Weights of a small image FSQ autoencoder.
Model: 3.89M parameters, 48-pixel images, encoder arch convnext, encoder norm layernorm, encoder depths [2, 3, 3], encoder widths [80, 160, 320], decoder norm batchnorm, decoder activation relu, decoder widths [32, 64, 128, 128].
Training: soap at rate 0.0017, 5300 steps, batches of 384.
Data: trained on single toy objects rendered from many sides on busy backdrops, 101725 training examples, 20.0 epochs.
Rows from block 6 of the encoder, named by matrix and row number. Rows with one number belong to one neuron. Each number is 128 + 32 x the weight over its row's rms, rounded and kept within 0 to 255. All counts start at 0. After the name is the row's rms in percent of the matrix's.
# fc1: MLP up (encoder.blocks.6.mlp.fc1.weight, 960x320), inputs 240-319
# fc2: MLP down (encoder.blocks.6.mlp.fc2.weight, 320x960, transposed), outputs 240-319
fc1.146 101 [160  85 125 125 164 140 106  87 161 138 125 104 180 107  98 102  92 189 153 143 162 119 151 193 168  84 119  84 139   4 142 122 125 140 138 214 155 129 128 170 173  97 204  87 125 141 162  90 104 191 151  91  96 128 126  84 129 126 164 117 198 164  53  76 210  41 172 135  97 106 113  98 143  91 108 122 157 183 157 123]
fc1.147 136 [156 102 133  94 169 178 133 140 115  82 145  98 136 117 150 127   6  85 154 114 169  79 134 130 106 127 122 107  96  85 129  86 147 114 126 159 164 124 127 119 118 123 111 142 105 113 141 145 125  95 108  94 170 142 117 120 133  81 107 141 101 122 221 143 126 181  33  77 151 115 160 101 107  71 154 104 104 164 142 149]
fc1.148 115 [160 125 131 115 148 144  89 110 137 120 136 104 173  29  86  99 117 156 125 134 144 127 156  86 164 157 110 123 149 121 123 102 163 155 130 178  96 127 120 119 155 186 101 126  73 139 113 108 142 186 160 147 133  83 100  71 131  97 179 161 135 124 108 143 249 158 125 109 141 120 144 156 102  89  63 112 151 105 153 123]
fc1.149 153 [ 87 130 119 129 122 122 111 128 104 105 114 110 101 159 175 107 136 113 101 157 112 157 148  54 124 150 139  88 123 167  82 149 119 134 142 112 156 166 131 136 119 136 147 133  66 159 156  75 134 150 109 154 125  61  89 124 177 178 127 159 115 108 144 144 174 114  59 111 107 181 133 121 138  92 147 153 143 154 101 127]
fc1.150 142 [159 107 136 121 148 113 158  99 120 175 204 145 116 128 106 123 129 158 158 119  94  90 135 127 115 133 128  95 100 142 163 145 168 209  84 129  86 131 207 156  97  46 135 123 122 159 144 106 106  88 109 156 110  95  94 165 167 137 133  51  99 148  81 145  65 135 160 142  73 132 132  93 132 179 112 158 159 145 114 138]
fc1.151 075 [128 131 168 151 155 155 158 156  96 110 153 131 104 137 121 113 158 125 160 118  79 139 130 100 104 111 176 135 125 152 141 165 132 139 131 124 101 147 177 131  71 126 148  90  76 159 137 108  79 190 149  84 129  97 133 173  76 141 127 133 133 111 134  81 139 109  79 111 165  74 139 128 103 160 132 119 177  96  95 150]
fc1.152 079 [173 141 120  59 155  70 144 131 174 105 114 189 137 187 108  88  88 127  95  93 156 141 115 183 180 114 163 125 132 109 146 148 102 143 164 129 129 119 174 198 138 126 145 115 186 132  83 142 176 145 124 135  74 158 187 148 196 136  99 161 123 126 170 173 112 140 152 160 109 156 116 164  92 142 189 156 128 175 111 141]
fc1.153 082 [139 135 150 119 134  86 138 155  79 204 114 123 129  92  92 101 107 135 109 128 156  95 126 190 140 125  75  99 109 114 134 128  86 128 150 142 139  85 119 184 127 162 109 149  86  74 119 135 143 159 124  72 123 150  65 109 107 143 138 178 124 114 171 113 119 152 142  98 159 141  62 166 108 133 103 132 125 130  90 136]
fc1.154 101 [145 131 154 204 157  99 113 201  89 167 127 129 122 184 101 115 153 113 189 142 151 105 183 176 137 111 150 161 148 168 135 170 101 122 146 163 133 124 142 192  97 165 131  79 111 110 125 106 148 196 106 101 101 136 138  99  64 145 123 141 159 179  81  80 247 122 137 107 147 121 144 105 157 130 157  59 124 107 133 133]
fc1.155 085 [123 172 211 105 132 142 180 164  96 113 153  69 155  73  86 163 177  80  85 142  87 130 157 131 107 113  81  45  99 183 128 143 136 107 105 129 115 130  88 126 145 121 120  88 135  91 155 136 136 106 118  88 149 125 163 112 154  91 131 109 162 126 196 138 249  88 107 181 111 120 119 124 158 127 145 141 107  92 120 103]
fc1.156 100 [ 76  94 132 214 110  48 119 161 130 129 106 146 131 141 104 179 118 200  87 120 151 150 132 146 121 114 150 124 175 137  77 126 105 118 175  71 120 134 139  92 117 118  97 111 140 151 110 134 129 152 156 112 131 108 117 153 133 172 128 132 141 166 103 100 124 153  51 151 115 128 153 178 120 153 134 156 112 142  85  90]
fc1.157 070 [135 103 134 124 172 125 129 148 112 148 126 117 144 174 175  99 104  97 222 147 151 103 161  59 185 111 141 155 121  53 109  88  82 138 125 154 108  90 139 109 106 108 134 175 103 151  74 151 132 101  78 132 145 135 135  91 144 115 138 157 138 136 128 179  92 160  91 141 134 174 112 104 129 139  97 128 107 184 146 150]
fc1.158 074 [148 121 123 128 155  90 116 148 118 106 147 112  94 121 170 153 104 161 125 162 141 124 142 172 144  94  99 101 158 143  96 141 103 131 146 120 160 133 120  82 149  92 139 108 114 106 120 138 188 145 128 202 195 109 105 108 107 124 176 194 164  83 136 131 147  87 113  62  75 128 155 101 121 175 101 106 124 142 150 111]
fc1.159 077 [105 104 165 143 209 118  77 138 154 139 128  76 103 179 115 158 139 149 162 141  93 136 120 119  93 157 120  98  81  35 163 163 176 104 112 119 107 125 164 158  99 171 118 144 104 138 100  73  85 140 142  98 102  80 112 123 132 180 190 131 132  93  78 138 156  88  69 113  81  67 115 166 122  85 147 123 170 106 114 147]
fc1.160 087 [ 51 178  76 176  84 105 134  63 142 115 129  73 165 111 186 112 132 134  63 129  90 170 153 120  95  91 179 109 100 125 158 116  49 124 134 125  82 156  86 141 146 142 126 140 170 132 115 109 111  98 113 128 105 148 123 152 150 191 160  35 161 148 183 109 173  91 118  77 136 117 100 129 165  89 152 140 166 121 132  95]
fc1.161 095 [112 158 105 131 135  75 152 163 104 128  97 123  92 104  44 142 163 145 161 162 143 143  90 116 161 113 158 124 106 124 134 112 145  60 115 140 162 112 122 139 151 135  83 132 149  77 120  48 113  84 110 135 125 132  82 111 158 131  97 150 127  98 120 121 101 130  86 195 137 135 101 163  96 107 124 105 161 174 130 152]
fc1.162 091 [115 114 118 115 139  97  98 125 199 124 109 133 123  78 133 104 114  90  91 142  93 136 119  67 172 138 109 103  79 134 128 155  99 129 150  99 149 105  76  94 118  95 161 138 100 120 154 121  89  57  80  81 147 126  95 128  77 105 124 135 118 133 122  90 165 148 144 135 125 141 142 105 104 112 131  89  92  61 170 103]
fc1.163 123 [ 90 148 131 111 103 121 138 155 106  81 108 143 100 118 132 117 132  95 173 126 152 100  67 159 100 121 166 110 120 145  78 164 125 112 109  87  96 110  99 141  96  52  86 130 182  41 110 138 128 124 113  89 159 180 112 140 164 129 117 163 119  72  70  84  94 159 128  98 194 174 121  80 161 105 138 160 121  97  43 130]
fc1.164 121 [ 98 171 157  33 153  94 171 141 178 131 121 101 155 155 184 170  87 217 132  87 133  75  91  90 139 136 173 117 120 165 125 126 125 157 121  75 129 134  96 118 140 113 105 111 125 109 140 119 177 174  92 152 191 117 112 153 163 105 131 143 155 135 182 160 106 102 115 105 153 141 116 160  92  92 103 152  80  96  99 135]
fc1.165 077 [106 117  82 163 111 106 153 113 133 133 143 117 147 149 109  99 153 208 135 114 110  80 141  97 140 106 113 100  98 112 120 114 147 149 119 186 152 102 136 140 150 228 118 151 142 167 140 117 133 177 135 141  59 136 133 141  87 181 212 100 105 142  84 114 142 102 138  97  84 134  65 105 161 139 101 140 115 154  46 112]
fc2.146 080 [123 107 174 115 117 133 159 119 154 141 143 118 123 116 134 134 120  15 166 169 122 116 160 139  76 139 142 126 203 135 155 120 118 142  74  94 116  89 107  92 161 158 150 185  82 134 139 167 147  90 135 156 156 175  99 133 124 187 152  80 128 135 127 110 122  78  64 113 117 126  95 150 103 124 173 110 113  97 111 127]
fc2.147 117 [122 110  91 132 145 229 151 115 125 132 129 161 119 144 161 108  96  88 133 133 114 127 142  99 126 146 112  92  81 170 101 139 123 107 120 169 156 201 159 131 144 154 101  86 141  97 144 134 143 211 146 141 116 137  90 117 151 187 141 116 142 101 129 119 202 110 168 131 113 133  93 123 140 116  94 150 131   0 131 205]
fc2.148 091 [ 98  74 149 105 116  97 150 126 113 160 102  96 136 129 165  72  74  44 131 131 127 155 141 132  87 139  90  91  85 138 132 101 151 102 131 155 140 167 118 134 170 120 155  79  84 128 147 153 143 123 106 104 128 192 118 159  89  69 153 108 133 104 135 139 143 150  36 116 173 158 165 131 123 147  92 104 141 102 107 107]
fc2.149 131 [129 123 105 133 131 120 132  90 138 115 110 118 135 120 156 122  95 103 127 132 136 144 149 122 153 105 146 122 110  97 122 124 146 133 151 149 136 127 117 133 157 199 158 158 135 145 118 152 105 128 136 110 165 132 164 128  85 172 137 115 119 108 124 124  78 135  87 109 122 157 155 171 138 151 135 143 100 141  96  48]
fc2.150 116 [139 106 150 132 140  45  99 124  99 137 135 115 127 122 203 124 146 137 134 118 112 146 107 123  78  95 139 120 154 125 130  74 148  94 138 171 114  97 146 132 154 173 125 158 136 124 102 137 105 126 141 149 180 115 146 135 119  94 124 157 131 160 110 122  90 123 147 141 148 150 115  83 136 140 118 124 161 164  85 170]
fc2.151 079 [ 90 138  86 158 153 164  93 190 113 161 142 124 136 133  66 125 135 162 134  65  80  81 124 151 130  79 114 126 183 115 151 141  97 103 140 175 144  90 117 139 140 150 154 139 160  81 136 109  89  85 166 160 138 141  69 117  63 191 103 135 106 146  91  84 102 131 179 168 111 138 164 236 123 130 161 151 102 114 164  61]
fc2.152 086 [160 119 145 182 105 169 137 131 138 114 155  95 158 107 151  75 138 161 143 102 141 132  91 111  98 141  87 161 132 138 108 146  56 117  55 151 120 171 101 117 133 138 112 102  86 136 108 169 142 115 134 141 164  93 154 139 190 139 146 121 142 191 132 102 138 159 151 126  95 129  91  85 126 128 147 151 146  70 139 216]
fc2.153 077 [115 109 138 145 153 160 139 141  61 105 157 165 170 188 107 109 150  99 131 115  65 131 130 133 106 112 138 125 110 159 103 137  64 135  57 112 101 165 132  77 147 125 136  81 125 147 121 107 161 137 133 134 142  67 183  67 111 120 135  94 138 132 164 141 129 201  85 103 107 138 132 110 130 163 112 182 119 197 115 145]
fc2.154 086 [149 135 128  62 112 152  86 153 115  98 141 157 132 133 129 133 123 105 143 150 104 157 125 108 192  92 147 159 173 125 132 100 132  70 136 138 127  93 133 118  80 112 170  59 117 112 124  92 143  64 150 146 158 140 153 138 136 117 117 100 148 139 123  86 117 102 146 116 142 113 125 120 135 105  73 105  82 111 124 123]
fc2.155 078 [135 160  91 168 164 169 126 113 165 133 116 173 144 133 102 131  89  34 167 121 121 106 127  91  85  69 128 153 133 105 108 158 151 148 151 118 103 188 188 155 122 183 170 108  94 138 103 136 133 128 130  80 121 103 113 108 140 137 133 141 162  93 119 107 147 111 133 110 104 197 156 138 117 126 137 127 104 125  93  70]
fc2.156 088 [134 102 164 112 131 129 120 114 113 161  98  65  76 105 187 159 145 105 102 155  96 147 151  75 160  91  96 138 145 108 130  94 143 105 197 125 144 172 145 152 143 106 100  96  84 146 144 162 141 105 123 139 145 137 123 157 142 139 134 220 128 115 104 126 165 171 106 133 108 169 106 165 108 174  68 142 142 158 152  80]
fc2.157 071 [130 119 112 134 124 161 119 119 164 105 155 122  78 105 155 149 190 108 176 169 121  91 111  83 113 171 144  92 128 159 101  98 103 107 158 143 116 141 101 117 169 165 100 191 174 147 172 154 122 117 145 155 139 114 162 119 156 156 180 137 114 142 160 144 112 118 103 136 145 111  83 104 150 136 102 155 119  46  72 156]
fc2.158 084 [164 116 115 111 143  59 108 122  95 151 142 154  68 133  87 130 130  86 101 181 124 128 149  86  42 156 134 152 152 123 119 145  98 155 120 144 123 159  90 162 119 169 124  80  83 125 142 118 163 173 126  92 133  93 119 104 137 100 160  69 133 164 151 152 144 110 119 188 149 108  73 152 134 174  89 111 137  48 139 191]
fc2.159 066 [107 154 128 130 101 158 148 124 150 117  99 144 144  80 169 152 215 107 128 159 151 142 125 128 123 111  91 132 143 130 118 119 115 117 158  86 143 185 118 121  70 117 147 185 126 102 133 125 113 123 122 158 106 128 141 162 116 145 202  68 108 145 117 130 141  58  93 128 160 129 105 109 154 121 145 164 150 132 164 157]
fc2.160 093 [ 77 121 171 120 137 129 109 111 137 177 151 124 156 138  66  91 166  65  40 136 102 173 117 160 140 138 133 131 110 144 101 162 100 106 123  99 122 156  82  99 134 140 144 114 119 149  77 116 151 146 151 141 156 142 138  80  99 183 138 213 148 122 133 125 184 160 152 136 119 110  90 113 167 134 172 183 168 103 135 168]
fc2.161 088 [130  92 149 115 113 130 145 189 124 108 155 126 105 149 239 116  62  76 174 130 156  87 150 123  49  86 139 113 140 111 104  53 128 190 160 185 141 133  93  85 120 204 105  57 154 129 116 115 140 127 121 136 137 111 196  77  97  92 109 118 109 149 118 122 108 158 169 136 124 126 157 201 157 128 138 165 154  83  57  84]
fc2.162 092 [131 146 133 147  59 131 128 147 183 144 119 116 130 197 121 115 176 121 120 139 142 119  89 137  62 157  57  82 134 132 127 143 123 103  74 125 104 164 126  98  94 146 140 129 197 139  76 138  93 158 173 152 101 118 122 100 131  94 151 134 138 172 122  76 178 163 135  81 137 141 130 106 129 136 130 140  91 137 138  89]
fc2.163 090 [143 120 165 118 165  85 113 136 160 130 130  84 105 166 161 125 144  49  93 125 122 157 116  97  59 110 161 138 101 143 161 153 139  99 132  91 116 169 166 110 152 171 173 149  97 214 165 121  97 164 133 158  90 124  96  86 139 118 115  91 138 154 140  76  65 172  75 118 149 115 108 122 128 107 115 119  97 177 160 137]
fc2.164 085 [133  99  86 168 146 118 102 152 145 100 143 159 133  93  65 193 157 157 112 116  68  82  89  94 146 111 136  96 143 139  91 101 150 101 140  92 144 107 146 141 156 122 157  35  88 123 156 109 187  69 125 102 133 154 157 139 119  95  72 113 131  74 112 140 145  92  62 156 158 122 124  98 107 139 100 137 142 119 116 137]
fc2.165 073 [121 127 112 136 186 179 117 123  87  88 136 128 145 104 143 139 140 150  90  91 164 147 149 129 157 114 147 113 150 108 117 121 124 106 173 135 185 162 119  93 118 169 114  74  81 157 155 134 204  99 111  43 166  90 183  95  86 172 137 116 118 182 132 118 157  91  92 134 138  84 122 134 145 141 126 122  81 110 125 151]